config.yaml
cutout: 0.4
questions_per_image: 4
encoder_widths: [96, 192, 384]
fusion: "cross_attention"
fusion_encoder_width: 128
fusion_encoder_layers: 8
fusion_encoder_mlp_ratio: 4
fusion_encoder_qk_norm: true
epochs: 11.3
weight_decay: 0.1
Rows from block 9 of the image encoder of a small model that answers yes/no questions on an image's attributes, named by matrix and row number. Rows with one number belong to one neuron. Each number is 128 + 24 x the weight over its row's rms, rounded and kept within 0 to 255. All counts start at 0.
After each neuron's rows are labels from the 100 images, of 14976, where the neuron reaches its highest value: "responds to" is what is common among them. Only what is clearly more common there than usual is listed. The data: short English words printed on busy colour backdrops. In brackets: how many of the 100, against the usual share in percent.
# fc1: MLP up (encoder.blocks.9.mlp.fc1.weight, 768x384), inputs 0-127
# fc2: MLP down (encoder.blocks.9.mlp.fc2.weight, 384x768, transposed), outputs 0-127

fc1.704 [ 90 127 128 126 116 121 139 159 108 108 108 108 130 132 146 147 124 140 186 133 159 112 117 105 147 157 164 113 149 146 116 120 111 161 115 100 111 141 118 115  64 126 109 121  87 164  88 123  89  91  93  85  83 157 134 136 122 123 129 128 130 126 141  55 153 123 143 134 113 123 126 137  95 146 123 129 115 150 103 137 168 126 148 101 121  96 111 136 141  67  75 135 155 149 122  96 151 124 138 144 100 143 140 147 120 150 132 152 100 194 143  41 137 147 127 105 146 120 100 100 120 152 148 132  96 135 120 120]
fc2.704 [ 97  99 120 163 138 127 151  78 152 139 123 128 135 135 103 114 127 176 104 173 148 104 126 133 109 126 106 167 118 118 151 153 148 116 160  76 126  76 149 125  83 118 143 152 137 114 147 135  98 122 139 115 145 105 128 152 138 120 155 136 124  85 109 142 176 117 109 132 111 128  76 127 168 115 134 112 130 137 140  91 107 143 130  83 155 185 123 138 150 170  90 136 144 163 181 169 118 104 108  93 141 175 140 111 132 135 153 137 136 155 115  77 104 121 141 133 123 109 136  75 129  92 147 131 135  83 146 131]
responds to: bold (91 vs 45.7); pink ink (73 vs 8.2)

fc1.88 [120 126  91 166 143 169 145 132 112 160 129 130 148 106  70  84 146 136  98 106  96 154 101 131 143 139  95 114 134 115 130 124 137 113 117 160 116 122 126  93 115 114  98 121 172  97 126 158 144 150 158 133 122 108 143 120  79 150  95 166  93 123 108 200 101 130 105 114 136 117 109 126 130 162  99 147 119 127 109 116 160 104 117 127  82 126 126 120 108 152 136 150  98 126 139 149 115 113 115 113 166 129 123 132 155 124 123 117 101  92 121 118 137 121 100  94 124 127  90 171 110 129 117 135 115 130 165 113]
fc2.88 [173  83 139 139 127 140 105 129 167 125 123 121 113 142 129 132 115 102 174  75 146  84 108 105 116 159 129 142 120 159 129 121 106  91 103 107 148 122 117 152 190 120 125 109 114 114 133 149 160 109 135 131 139 141 142 147 124  98 143 104 106 133 117 112 148 132 167 146 121 136 126 124 127  95 178  70 125 101 157 113 138 150 124 125 116 139  88 140 116 106 161 124 178 115 115 129 157 118 141 127 197 130 122 129 122 123 120 125 124 104 135 103 126 128 141 116 111 111 153 246  79  82 172 118 131 143  47 120]
responds to: purple ink (36 vs 8.3)

fc1.269 [104 150 127 121 136 138 109 184 139 138 119 122 144 140 176 118  97 131 155 120 131  86  66 112 129 123 115 134 163 117 144 140 137 151 149 127 148 101 133 131 145 142 109 131 105 130 115 106 135 143 104 112 119  95 161 145 108  70 198 146 172 129 137 107 151 135 152 132 124 152 103 123 139 137 112 106 152 141 132 129 106 147 146 144 156 148 117 111  95  72 126 159 164 137 109  73 130 137 124 126 156  98 127 126 133  64 113 115 131 142 147 140 108 129 151 134 127 123 130 135  77 118 161 116 144 142 198 146]
fc2.269 [132 115 139 118 109 118 144 147 106 104  99 142 127 147 129 143 101 117 138 112 130 143 120 136 169 100 119 146 116 121 148 124 143 147 113 137 127 108 140 160 138 119 144 124 139  95 128 158 120 173 129 138 113 134 166  71 119 126 136 129 134 102 145 160 132  99 116 160 159 149 103 117 115 100 133 152 120 131 155 133  85  99 155 115 145 145 128 134 164 129 148 140  95  92 105 115 152 130 142 146 117 144  96 101 119 144 131 130 145 125 129 142 132 144 113 129 146 120 127  84 125 130 125 127 150 135 175 147]
responds to: green ink (90 vs 8.4)

fc1.636 [115 138 108 148 119 133 101 154 125 140 113 126 147 104 176 145  93 146 172 107 137 123  79 108 146 121 137 155 164 146 117 142 177 123 128 122 143 127 156 132 108 118 113 129 108 140 108 121 131 122 110 139 125 100 192 109 142 129 191 140 141 165 118 134 127 158 144 149 128 162 107 152 125 103 113 133 141 130 147 121 138 127 137  80 159 148 123 150 123 118 130 167 151 157 146  76 118 120 102 155 176 103 124 135 119  98  98 153 141 145 135 154 106 126 143 149 127 124 107 140 109 107 147 153 131 154 195 141]
fc2.636 [127 124 113 126 123 125 129 132 113  99  93 152  99 125 123 129 100 112 146 116 126 112 125 138 172 124 134 136 110 117 149 124 145 124 141 134 124  97 148 136 153 124 136 126 125  86 127 114 118 156 126 135  93 123 144  84 109 129 143 140 120 102 114 141 107 100 149 166 187 151  69 109 127  95 159 162 134 140 137 154  73 118 152 106 132 139 121 142 183 131 140 164 119  78 122  99 120 141 140 133 120 157 119 111 110 143 122 136 147 125 118 171 116 122 119 129 131 122 126 105 125  97 127 102 146 125 209 120]
responds to: green ink (90 vs 8.4)

fc1.424 [148 141 102 143 117 140  70 154 137 160 131 143 154 129 163 119  76 113 140  72 125 134  64 128 126 148  90 151 151 154 106 134 173 123 112 101 145 150 121 122 142 128 125 113 134 124 130 102 179 143 116 139 162 107 146 116 139 123 135 101 147 138 132 153 125 159 150 125 147 139 118 117 163 101 112 136 129 147 146  97 129 141 133 108 155 115 116 118 104 115 145 124 146 143 136 120 109 120 114 116 153 127 127 139  87  86  90 119 139 117 137 181 146 120 146 154 100  66 112 117 125 128 126 142 151  99 148 147]
fc2.424 [127 150 131 129 141 112 132 140 109 111 106 146 115 130 111 120 115 117 161 145 125 146 115 138 156 127 141 135 118 116 147 121 111 163 131 142 128 110 140 137 141 124 129 105 120  98 102 130 114 159 115 133 107 116 145 105 105 133 128 156 130 112 120 142 112 107 171 153 183 131  81 122 138 132 179 180 108 151 117 156  86  85 153 150 123 114 114 122 179 113 138 156 103  94 116 110 140 126 131 141 116 162 132 101 109 146 128 143 142  85 135 180 112 116 161 114 128 105 147 114 114 112 114 109 140 137 198 128]
responds to: green ink (54 vs 8.4)

fc1.655 [103 136 135 102 124 121  97 129 110 108 148 157 107 125 114  87 112 101 119 143 127 126 121 139 138 153 127 109 163 126 140 201 144 168 130 100 121 136 141 162  72 143 123 161 118 151 100 173 104 132 137 139 105 113 124 146  93 132 121 153  97 152 143 111 109 103 166 134 138 135 128 132 113 193  94 126 156 138  75 113 129 105 145  74 156 136 109 130 132 131 110 120 111 109 117  79 116 119 143 160 135 150  78 108 156 104 166 118 142 161 107 129 101 118 157 114 129 108 117 144 141 101 105 146 154 112 123 127]
fc2.655 [135 128 118 135 104 148  91 122 164 140 141 118  84 126 111 144 153 112 138 116 123  82 115 108 146 145 135 136 108 141 105 152 127 122 117 128 128 137 139 102 181 119 144 163 140 145 141 104 198 113 105 143 154  95 101 163 166 146 143  93 134 152 154 104 117 129  95 135 112  88 127 138 127  99 174  82 104 135 139  98 129 158 118  98 114 140  82 151 118 136  46 120 178 122 140 132 160 140 161 128 225 153 108 135 136 124 105 125 149 155 130 150 155 132 118 120 103 158 126 239 111 113 145 125 150 131  42 108]
responds to: purple ink (72 vs 8.3)

fc1.67 [148  71 160 115 118 121 114 147 166 119 104 111 103 109 118 154 157 137 131 118 115  84 111 107 183 122 172 149 143 151 133 143 129  84 111 131 101 149 138 108 117 134 125 140 132 118 119 115 194 119 114 147 133 127 142 157 137 145 162 119 102 147 145 159 125 149 123 126 130 138 181 117 148  48 149  98 112 132 131 113 110 129 123 124 142 157 114 156 115 158  86 161 157 122 137 136 110 124 151 121 157 126 141 104 133 133  97 133 113 160 101 255 122 102 123 146 113 140 117 139 107  97 148 105 124 108 147 114]
fc2.67 [ 74 169 146 146 126 135 117 156 109 157 128 107 126 130 120 135 116 132  95 100 102 153 138 148 107 135 128  91 141 107 142  69 158 104 148 119 162  80 128 136 125 119  78 132 143 121 118 140 125 133 124  93  86 140 110  83  90 140 124  96 129 162 100  70  97 117 111  97 122 132 179 119 118 142 151 152 134 136 142 139 119 110 126 132 122 100 143 107 122 164 153 139 118 119 124 133 139 122 148 145 132 114 147 147 131 126 129 151 109 144 127 255 122 148 126 129 144 139 112 163 139 131 132 157 126 127 244 145]
responds to: yellow ink (100 vs 8.2)

fc1.318 [123 160 114 122 137 125 124 121 149 127 151 159 119 146 109  90 109 111 126 171 124 111 108 108 131 111 108 101 155 132 125 193 143 123 135 146 109 133 128 136  63 129 124 115 109 129 140 158 113 155 116 139 135 110 171 123  76 118 104 137 111 130 112 126 103 154 153 149 118 108 132 131 119 197  99 105 119 127  78 143 169 105 133  82 129 122 130 123 164 138 140 123 110 125 150 104 102 103 119 124 154 152  89 127 144 126 126  95 142 146 126 170 121 125 140  91 131  95 117 145 132 105 124 120 136 150 155 146]
fc2.318 [138  99 128 114 100 151  75 115 149 141 132 113  94 148 119 116 136  82 168 104 136  89 135 118 129 157 127 113 111 137 129 142 112 126 112 122 117 142 120 129 218 137 133 149 133 134 149 117 180 118 110 155 141 110 114 165 171 119 154  89  95 156 129 120 120 131 127 147 116 119 129 128 139 107 202  73 122 113 143  82 142 150 122 102 129 130  90 136  99 130 112 136 177 116 139 141 162 143 167 110 226 151  99 138 153 103 112 130 143 139 126 154 122 103 128 143  94 143 122 237 108  99 131 123 135 112  29 124]
responds to: purple ink (74 vs 8.3)

fc1.591 [101 136 102 140 128 134 125 135 135 180 143 127 146 128 103  89 151  96 132 131 110 139 112 109 143 124 122  87 153 113 140 126 144 135 146 140 117 112 133 116 118 121 117 132 162 144 140 162 126 173 154 126 143 113 144 134  85 118  89 185 112 148  97 159  92 124 145 125 111 130 130 109 146 220  83 151 167 101 110 102 140 138 139 105 121 104 146 124  99 112 151 158  98 121 139 156 119 114 103  96 172 156 106 140 141 121 108 135 134 104  97 130 137  94 125 110  95 122 106 121 132 130  94 140 112 155 166 126]
fc2.591 [163 101 139 142 151 137  95 118 147 123 120 115 101 145 117 124 132 108 161  83 135  94 104 126 131 151 130 141 111 151 120 109 117 104 103 113 142 134 129 141 192 128 153 128 116 114 145 146 172 102 124 141 154 134 128 159 133 120 154  82 134 116 116  99 140 149 133 134 101 117 139 137 131 105 174  67 121 126 136 103 119 143 118 116 126 142  89 143 124 124 115 116 178 135 142 132 178 142 125 121 194 141 122 126 127 127 128 124 123 138 122 103 126 134 128 122 132 113 145 236  89  87 176 112 134 161  32 110]
responds to: purple ink (88 vs 8.3)

fc1.104 [151 132 146 158 144 101 106 108 165 137 148 139 161 140 122 125 124 103 128  71 113 106 101 147 102 128 104 161 114 156 114 109 127 112 109 105 125 178 113 126 171 115 151 111 126  85 165  92 212 124 107 150 160 143  86 119 110  97 112 139  97 129 130 162 134 124 134 114 161 118 119 123 143 109 168 115  98 129 153  87 130 139 144 126 132  77  96  98  84 137 128 119 138 160 135 175 103 146 125 117 155 145 139 168 100 143 110 152 126 130 117 177 140 136 143 117  97  61 134 122 154 155 110 129 105 111 123 125]
fc2.104 [111 141 102 155 146 125 121 119  96 114 179 143 128 131 120  97 128  76 148 115 147 177  93 139 127 117 165 134 138 111 114 121 128 147 147 163 161 120 129 124 112 111 134  75 127 151 127 124  95 125 121 113  87 112 152  73  92 122 113 151 153 158 139 131 126 131 176 114 163 138 164 136 149 153 100 161 118 146 110 174 130 127 124 215  90 132 116  86 175  98 187 125 100 129 153 114 163  97 118 115 118 131 157 118 150 136 100 124 119  93 104 178 139  91 160 118 149 114 116 155 130  98 119 122 122 168 183 126]
responds to: bold (90 vs 45.7); red ink (70 vs 8.9)

fc1.604 [130 139 135 140 126 113  85 155 147 129  93 101 104 118 173 136 116 152 142 133 114 101  87 134 148 149 127 160 170 129 126 128 122 152 135  99 127 111 124 116 143 137 144 135 118 141 119  92 124 139 130 149 139  81 190 122 131 108 175 149 139 164 124 112 136 144 158 130 137 144 102 137 152 116 129 130 171 145 130 121  92 121 172 108 164 125 132 123 116 116 120 167 161 159 122  85 116 123 132 131 146 128 135 133 148  72 106 141 137 151 145 139  82 137 168 125 123 138 130 112  91 103 133 142 147 116 163 118]
fc2.604 [134 115 129 149 108 131 123 127 102  93 124 140 107 108 140 132 115  95 123 113 115 141 129 139 168 105 142 142  99 112 150 140 131 118 144 145 130  93 135 147 127 111 120 115 146  94 118 133 113 169 128 128  88 122 155  67 103 133 146 133 145 115 155 147 111  96 125 144 161 151  92 122 110  77 125 170 130 145 149 150  93 125 139 145 123 130 133 135 162 131 134 148 111  73  98 103 138 100 137 127 104 126 119 110 105 144 126 121 139 129 133 171 144 136 110 129 140 104 112 109 134 113 116 112 148 117 209 154]
responds to: green ink (100 vs 8.4)

fc1.328 [138 106 133 102 104 106 103 140 100  90  89 156 122 114 162 152 136 188 187 147 140 119 119 111 149 138 133 132 136 179 139 140  99 144 112 116 122 136 103 143 139 134 111 113  97 160 109  88 138 133 118 127 111 137 126 115 154 147 154 102 107 100 147  65 164 118 115 105 126 147 186 148 118 102 140 101 123 140 104 124  90 122 119  88 146 129 118 123 151 152  75 134 134 132 151  92 100 147 129 166  84 119 137 141 155 181 139 128 129 144 136 190 104 151 134 145 143 147 136  42 101 129 140 129 128 150 122 150]
fc2.328 [112 142 112 118  84  77 143 132 144 142 106 116 120 125 127 141 116 171 141 143  69 146 199 129  60 156  98 105 142 138 153 138 126 120 111 100 127  99 132 136 126 121  92 154 137 114 120 120 147 121 121 141 116 130 118 135 123 146 130 119 118 217 107 146 111 118 133 114 132 152 180 124 154 122 136  82 128 137 146 124 132 133 125 135 136 127 175 102 111 134 103 111  95 109 105 130 130 134 158 130  83 117 116 134 107 109 170 125 151 155 158 180 135 150 107 118 103 164 153  67 130 116 110 171  91  67 133 128]
responds to: yellow ink (33 vs 8.2); grey ink (28 vs 7.9)